Weights of a small GAN: 2.74M parameters.
Rows from block 8 of the generator, named by matrix and row number. Rows with one number belong to one channel. Each number is 500 + 25 x the weight over its row's rms, rounded and kept within 0 to 999. All counts start at 0. Numbers have three digits each. After the name is the row's rms in percent of the matrix's.
# convs0: first 3x3 conv (generator.decb.2.0.convs.0.weight, 32x32x3x3), inputs 22-31, a 3x3 kernel for each
# convs1: second 3x3 conv (generator.decb.2.0.convs.1.weight, 32x32x3x3, transposed), outputs 22-31, a 3x3 kernel for each
convs0.0 091:544500552574500500500500500536500500543500500500500500500500533500500500464500474500449500500548500500500500500500500500500416464500469500500500500547540516500500500500517500455528500452500500500500500500500500500500461500500500500462500464500500500500532500500587500500
convs1.0 109:500500500527500500500500470470500500500500500545500500454500500553500524542547540500500500458500500500500500570500547576500500500467500473500500500500494500500500500500500522500519466552500471441500500500500565520522524500500500500500500531500500500405500500500541500500
convs0.1 094:500500500500500500500500500500500500516468467500500500529500500500437500500455500500500500500442500535500500500552500539500500500500500500500547458553500500500500500500450500560500543500464500500543456500546500500500500500500500500553476500486500500500500460500534500467
convs1.1 097:500500500500500541500500500500439500534500455500466500549500500500500538500500500529500500500500500527500464500500500500500529469430500481460500500500500447500500529500500500500500534500500546540483500500500547539542500500500500435500500500500500581500571534532500525549
convs0.2 091:500458500500500500541521500500536500500500500535500473500500454500535555525543500500458500500500500500500500500548500500451500533500500500500500500439500525522500417571500456484500500552444500500500473500564500500474500424500500500500500500500500500500500500500534500547
convs1.2 096:500500500500500500500474558500500500500500500500500500500500500500452500500500500544442500536500500536536536470500500500477500500500500500500500533555500536500500500500500559500500564500548500500500500500500500500410500500500500500500556531500500552542500466500500500500
convs0.3 115:461500500500500500500500500500500500500500500500530500500500500500500500500515500461500500500546463500527500500528458500531500563500500467500423500500500500484500500500468500533535500472500500500500500500527407459474538500500541500449565500500500474500500500500500500500
convs1.3 114:525500500500529500500500500500500500500447500500500500500468500500500500500500500500569500500500568500500500500500500570555500500539458500500500500543500500500500500500500500476475500500486500570569559500500562500500500433500500534500500540500500500474500500500500553500
convs0.4 106:548500500521552500500515540500500500460500545500447500500500500468500500500500500500470500500500567500500500500448454500500500500500500500429500470500500500456500500500521500500500500500500597500500597500573500554500473500500526527500532500500500539500500545500485500500
convs1.4 090:500500500571500500500500500549560500500500500500546539500500500500500500451500500500500500448500500500542500500500500532551500500500500500500550500500500500500500466500417500500539555470500500500500500500538500572500500500500454500500448500535500500500500500470500500475
convs0.5 102:465531500500527500500500553500453500500500500500500500500449500500500500463456500500500449500500500500500539533500500500540500500435500500461543441519500500500500500500500500500500500454500500500542500500500500500500500500500500500500500545500500458500500476500500551500
convs1.5 124:448450500500467523500500520500539547500527500500519500500500500500500500500500462530500457522500500500500556470457500500500500500537500500500500500554500500500500500575500500500500500460500458469500500500500480500500500500500500527456531500500500534500500500500500536500
convs0.6 100:500560500562531500500500500555500590544500500500500563500460460500500500500500468482500500597500500500500500500500548500500500472500500555468500500500500500553500547500500500500500520500500500500500547500413500500443500500500500500550450500500500500500500500500500500500
convs1.6 095:561445463500500500539473551500500445500500471463500500478459483500526477500531468468457500500500500500500522500566539549500500442500500500433500500500500500500500444460500451468500500500500500463500500470500528541537500500551500500500500500500500500500500500500500518549
convs0.7 112:500500500500466500500500474460461550500528500500500500500466500500500549500500500500500451500500434500474556531500530500524461500500500500460500449500500500535500500500468473475535500500500500403412514500454500500500500500460500500464477440500511544500524543500500500533
convs1.7 110:500500500500544480468500500500500500500500500529500500461500500500500500500500460531500531500538528555404550463500500457500537466417500500500500500500549500500544558474529500500537500500500500500523500500525500500500500424530500500500500500500500435478500520500500500500
convs0.8 108:500500530545500500500470500500500578539564568500500500500500525500500500500500500500500500460500471468500500500562472500500500588500545500528500500500578580500500500500500500500500500500500547455500500500500500500500500548500587500500500500500457500500500478500500500531
convs1.8 100:500500500500449480523527500446500500500500470500455500500500500500457500500440500500500500500500500500525526482434461500472500530500526466500466482500500458500500500500500500500500500500500500500500460500500422500500500577473500483457500500500500500509500500500500500500
convs0.9 102:473500555500500500500500465554500500500473435538500500500500500500411500463449500532500500500500500500500500531500500500538500464500500500500521538500500500518518500500500473500500539500500500466469500500500533500500500500532500474479543500539471454500470500500500500500
convs1.9 098:471500500500475500500500500440500500500500500500474500500535500500500500500500500500500500548454439500500500500462468500470423450476500500468500500500478489500500500437500500500500542500537500430511500426500500500500500500500500500500500454500500500500500548500524500572
convs0.10 098:479538556500500474500500500500500436500538500500500500500500500500500500500500500500500542500500500500500500500500500500500525500500500500500533500500447455548500500500573500500456500469500581562559552540500500500500500500500543500500500500500535500506533500500500500500
convs1.10 096:500500500500527500500500536500500530540500525554542500500500500500500500448500461500512533545526500500500500500500500500437500500500500500474500500500531500429466457500461500500472455500500548500547540500500500486500500466474500500463500500524500466500500465500438500460
convs0.11 092:500500524453500550500500533531500500545500442500500500500500500557500555500500500500500500500535572500500500462500500500500500454500500500500500500500500500447500548545500500500500500500500548500460500500500500500500500542548459500500500500446500464500500500454500512500
convs1.11 101:500500462500500500473500500500465534500500500500500500500508500500500500500500473525526500500466500500444500528543500518500475455500551500500553500458500479500500500500500500500500500500500574500500531550500500500500500500539546500500460500500463534413500500525536535472
convs0.12 094:500500532500458500500500500500500500500500500500541500500500545500500500500500431500561527500500500500500531500500500531525500500500500500500500500500500500500500500500500482500500500500500467461427500547500541500500500460500500500500470500500500500500446500500500500500
convs1.12 085:500500500462500500453547527500500550577500500500500566500500500500486500437459500500500500500500598500500500534500466500563500450579462500500480459500484500500500544500500500500500500500500500500500500500500500446500500562500500500566500500500500500476500500500557500500
convs0.13 105:500515500500500500447500500500546500457500500469546500500500500542500500500500500456574500500500500500500500500500535526451441530449430465475500500471470443500500500500500500500500500500500500548561559500500485500568500526500554500500500500500500500500559500500500525530
convs1.13 100:500500522500550500500500500500500500500500561500500466500542534544546500500500500500500466500500539500500500541547446500500500500500500500500500500500534533500500500500500500500500554500500500500548533558551500500500500471434419458500500500500500500461500500500500500425
convs0.14 125:545500500500500440500500500472500500500500500517524500500470463540519470500500500500567500500500530568500553500435500500528500500500500500500500500500500459500539500471500538500500500500500500475451500500500500449462534500471500500500452471500536500500545500534451500500
convs1.14 121:476518500500549477500544500500437500538500500500554539500500500500500477537500500500431543479469500500565466500576500500569500500466500500500500458500543500449500500540500500519500500500500480481550500500500485547500500500500500500500500500500500518500500449529500500500
convs0.15 092:500500500500500500442500448500452500500500500542500500500500539500500433456500429500500500557528500452500534500500500500500500458500500500500500500545500500439500500500500500500500500500553549546500500500500500500500500528500500500500548535500558500468500500500500500494
convs1.15 083:500500529500500500500500534500500500500509500500500500556557500500500558500557500500500500500500459500562500500500595500500500500500539500500500469500500552500500500500500500500500500500500500500500500500500500500500500500440500478500447500462500500558519500500500500500
convs0.16 096:480500500500466458500500500542479500500536569500444500500500500500477463500500468500500500500500500500500466500500500500438500500500455455500500451534500500500500500500500500554455500500500500557500547565585533500559500500500500500500500500500469500500500500500500566500
convs1.16 105:500500500500500554500500500500530500500535500500534500553542500500529500523500527500500500500500500530556500500567543538500500500500500500500500500500500500500562500500500500500500500500500500500500500500467500500500500473456500500500500500500500500500500500500500500563
convs0.17 092:500450537500500447521500553500500500500551500500500456471500500500500500500500500465500565500464500456500467500522467500500500500500500500500500500500500500500549500500500500500500464500463448500452500453500500500500582426500500500500500500527500500458500429500500500461
convs1.17 092:500453500500500500500500555562500500470500500475500553500500456500440462500500444500500500444500528500500463453500500500500500547451500500500500544538500500500500500549536500500500500500530467464526500500500460448500500500500462500500500558465557500541500500500500541500
convs0.18 100:500500459450540500500459500500500514500529500500500500458500500500500500522532500500500500500421443500500500500526469500457500500534500500500500500481489500461500500500500500500500500500500500586500500500500467500500500500500470500456500471439500500500525436500500545500
convs1.18 094:553500500500500530477500471500500500470500500452500500531500500500500500500532500500500455500550500500500500500450539500500500500539500500500500500500500500500500500500500500500515552574500546500500500500500500500572500581500500500500500500500500500500500500500500500500
convs0.19 095:591500500550467500500500500536556464500452500500459500500500457500500500500500500500500500500500500529500500500546500500500500500500547500500500500500542550432558522500500514521500500500500418500500500458500500500500500500500463500544500500500500500549500500462500500500
convs1.19 091:500500440500532500500500500565500453574541435500571500500500500466500500500500500500500569500500500477500500500500500500500500500500500500500500487532500455500500558500500542500465500442500500500500500540547500500564500500517500500500500500500427500500500500500500500500
convs0.20 099:579500459500500500488500500500500558500500500500500500500453500500500500500500500500434444535500500500500533476500500500500500550500500500500500526500500500500500500539500564548470548500500500500500500454500500500473500443500500527422500500500556500500500500500500459500
convs1.20 101:500500500500500459420500429559500461500550500500553500500474500500500500500500500472450500543500500546500500500500461457500500470500500500500500527500434500500500531500465549500500500500500534500459500500500500500500500447458500500500500500526460500454500500500500500453
convs0.21 104:500500500500526500500500500500500500500458500500476500534500500518500500500465500500500500500500474500500500500500500467500500500500459500500480500549500500500500500468500500479465500525467500448500388413500500500500500500500500500514500500500500500486500500500475500500
convs1.21 107:500484500500462500500500500539522500465533500500542500500500500464500500500500446500500500547500543449500500441470500500480446450490500500500527456500500500500500500421500500500500500500500500500500500471480443432468500500500500500458500539500500500527500500500500546500
convs0.22 105:500500500500454500474500500500445500500500500500500560500559556500500500500500551500500500500500500500500500500471500548500500500500548500500500500500500500500500475500500500500500500500457500442500556500500457535500542461500500500467500500500500500500435471500500500500
convs1.22 090:461500500500500500500500472500500500500500500500500459500500500500444441500443455557500500463500500500500500437500500500528534500519500500500500500500500472500500546500500500500500563546500500500500539500500500500500534500461500455462500474466500500500500500500452500500
convs0.23 098:500459500500500500500500500500500500542500564539500550471500436500461500500500500500478500500468500500500500500500500455500500529540381500500531522500500500500500500500473536500500500500500500500500523500500500554500500474547456500500500500500500500500500500500500500500
convs1.23 094:500563500500500439500500500500548500469500500461500543500500500500500500500500500500500538539557500520500500500500500500500500500500500500500500500500500500474500500500555500436500469500500500500500500500542500500566500500500550543500500529500500500536500500537500500500
convs0.24 100:500500500500500500500500471547500557500500530500500500500450460430470500500500562529534556500500500500532500500500477500500500500500500456546500500500500500528468500500500500500500561500500469500500500500500500500517448500500500500470500500500500526500500500507500500500
convs1.24 106:500462459500500500500453500500500500500500500456452500500500500528564500537559500460443500454532473500500475490564558542500500500500500500500500500500500500500527500500430500500474500500500500468463521467500500500546500500562500523528500546500500500500500500542500500535
convs0.25 095:500500500500500500500500500500500500500500500500500532514435500500500500500454500535500500500454473500475500441524500500437442555500523500500500500500500540500559500500500500459500500500500500500500500500557500500546500500500500450539464500500500500500500453500500500500
convs1.25 094:500500500500500500500562537475500500484500500500500500500441500500500500500500456500500500500500500500500500500455500458500548433500500456500440500500475461500500434457500500500500500557500500500500500500500500448500500500500500500500500500452500500500500500500500500500
convs0.26 096:500444500500583500500500475543546433500529500536532500500500500500533464540458500537500500500576500532500500454500500500500500500500500500500500500500451464500500462500542500478500539500534500500525500500500500500500500529500515500500500537500500500500500536500500500500
convs1.26 096:500500500500473433500500450500461500500500500500500458500500474500500532500500557542450500500528464442500500500500522500500500528537500500500547546500500453500500446536559500500500500552531500535472500563500500500555446452500500500500457451500500471500500500500500500500
convs0.27 095:500500500500527552500500500500500468500500500500500500500500500500500500559500500500457500500500500500500445500456500500500536557478500564500490500561484500581500517500516500476431500500532500544500500500500500500500549500500500449500500500500431500423500500500500500500
convs1.27 095:539470500500500500500532500500500500500500500554500500470444500500500500500543480572500568500581500500564500500500500514466470500500500500500470469459525535500500500500523500553500500460452500500536500500500500500500500531449500500500500500500542541469500500500500580500
convs0.28 098:500500500500500520500500500500500500500500500500446551521500500500519500430500500448500500461543500500465500500539500500500500500500517500500500453568500500500500500500500500500454500470418553500500452455500500500500476500500471560500500445500500474500500500500500500544
convs1.28 097:500500500500500500500500458518500500500500500549500500529541470500500537500500552483500545500536500500500603500500439500500470500555500500500536500462500518567500500473500500500500500473500440500500500500500500500500500500500542500500500500556500543500457500438500500500
convs0.29 089:451500500530533500456524500500500500500553500500500500500500500500500462500500500500522500571500500551500447500500500500500500500500500500500500470500500455537500454500500500500431500500500556500500541542561500500500500500500500500500500500500500500500445500500500500500
convs1.29 094:500500522467500470500500500500500540545450500500500500544500500535544500500524553500500500544500500500500500477500500461500500453500500532575500500500500500500500500464500500500500500500574500500500500500446500500500463500500500500500459500485500539500500500500500500500
convs0.30 098:500500500500555500550483500500500500500500500500539500500500542500500500500500454445500500500500500500424500500500500500471500564500500479465500500500500500500500500500500500500500500539500500429455500500446500452500500500500500500500436463500500538586552500500500500500
convs1.30 115:450456500461500500531500470500500582500500550554500545500527500500500530500500500500548500500500500500544500500500466500500456500490500500500549500532478500500500529500500500500547550500500500533440500500436500500500500500569500576500529552500500500479500500500478428500
convs0.31 103:500500544500539500500500500545474500500500500500500500467467500500500539500500500500479500462524473500470483500500549500500539500500466500532500531550500500500500449500500500527500500500500500548500426500500456500585500500500500500500500500500545558500500500500500500531
convs1.31 096:500500500500500500470500500534555500500500500500500500520500500500449452500500500500500526500500452500500473458539500500500500500500500500500500500460500464500500500446500500449500500500538500500427544500500500500500445500500500500500500577500500436500500500500456500500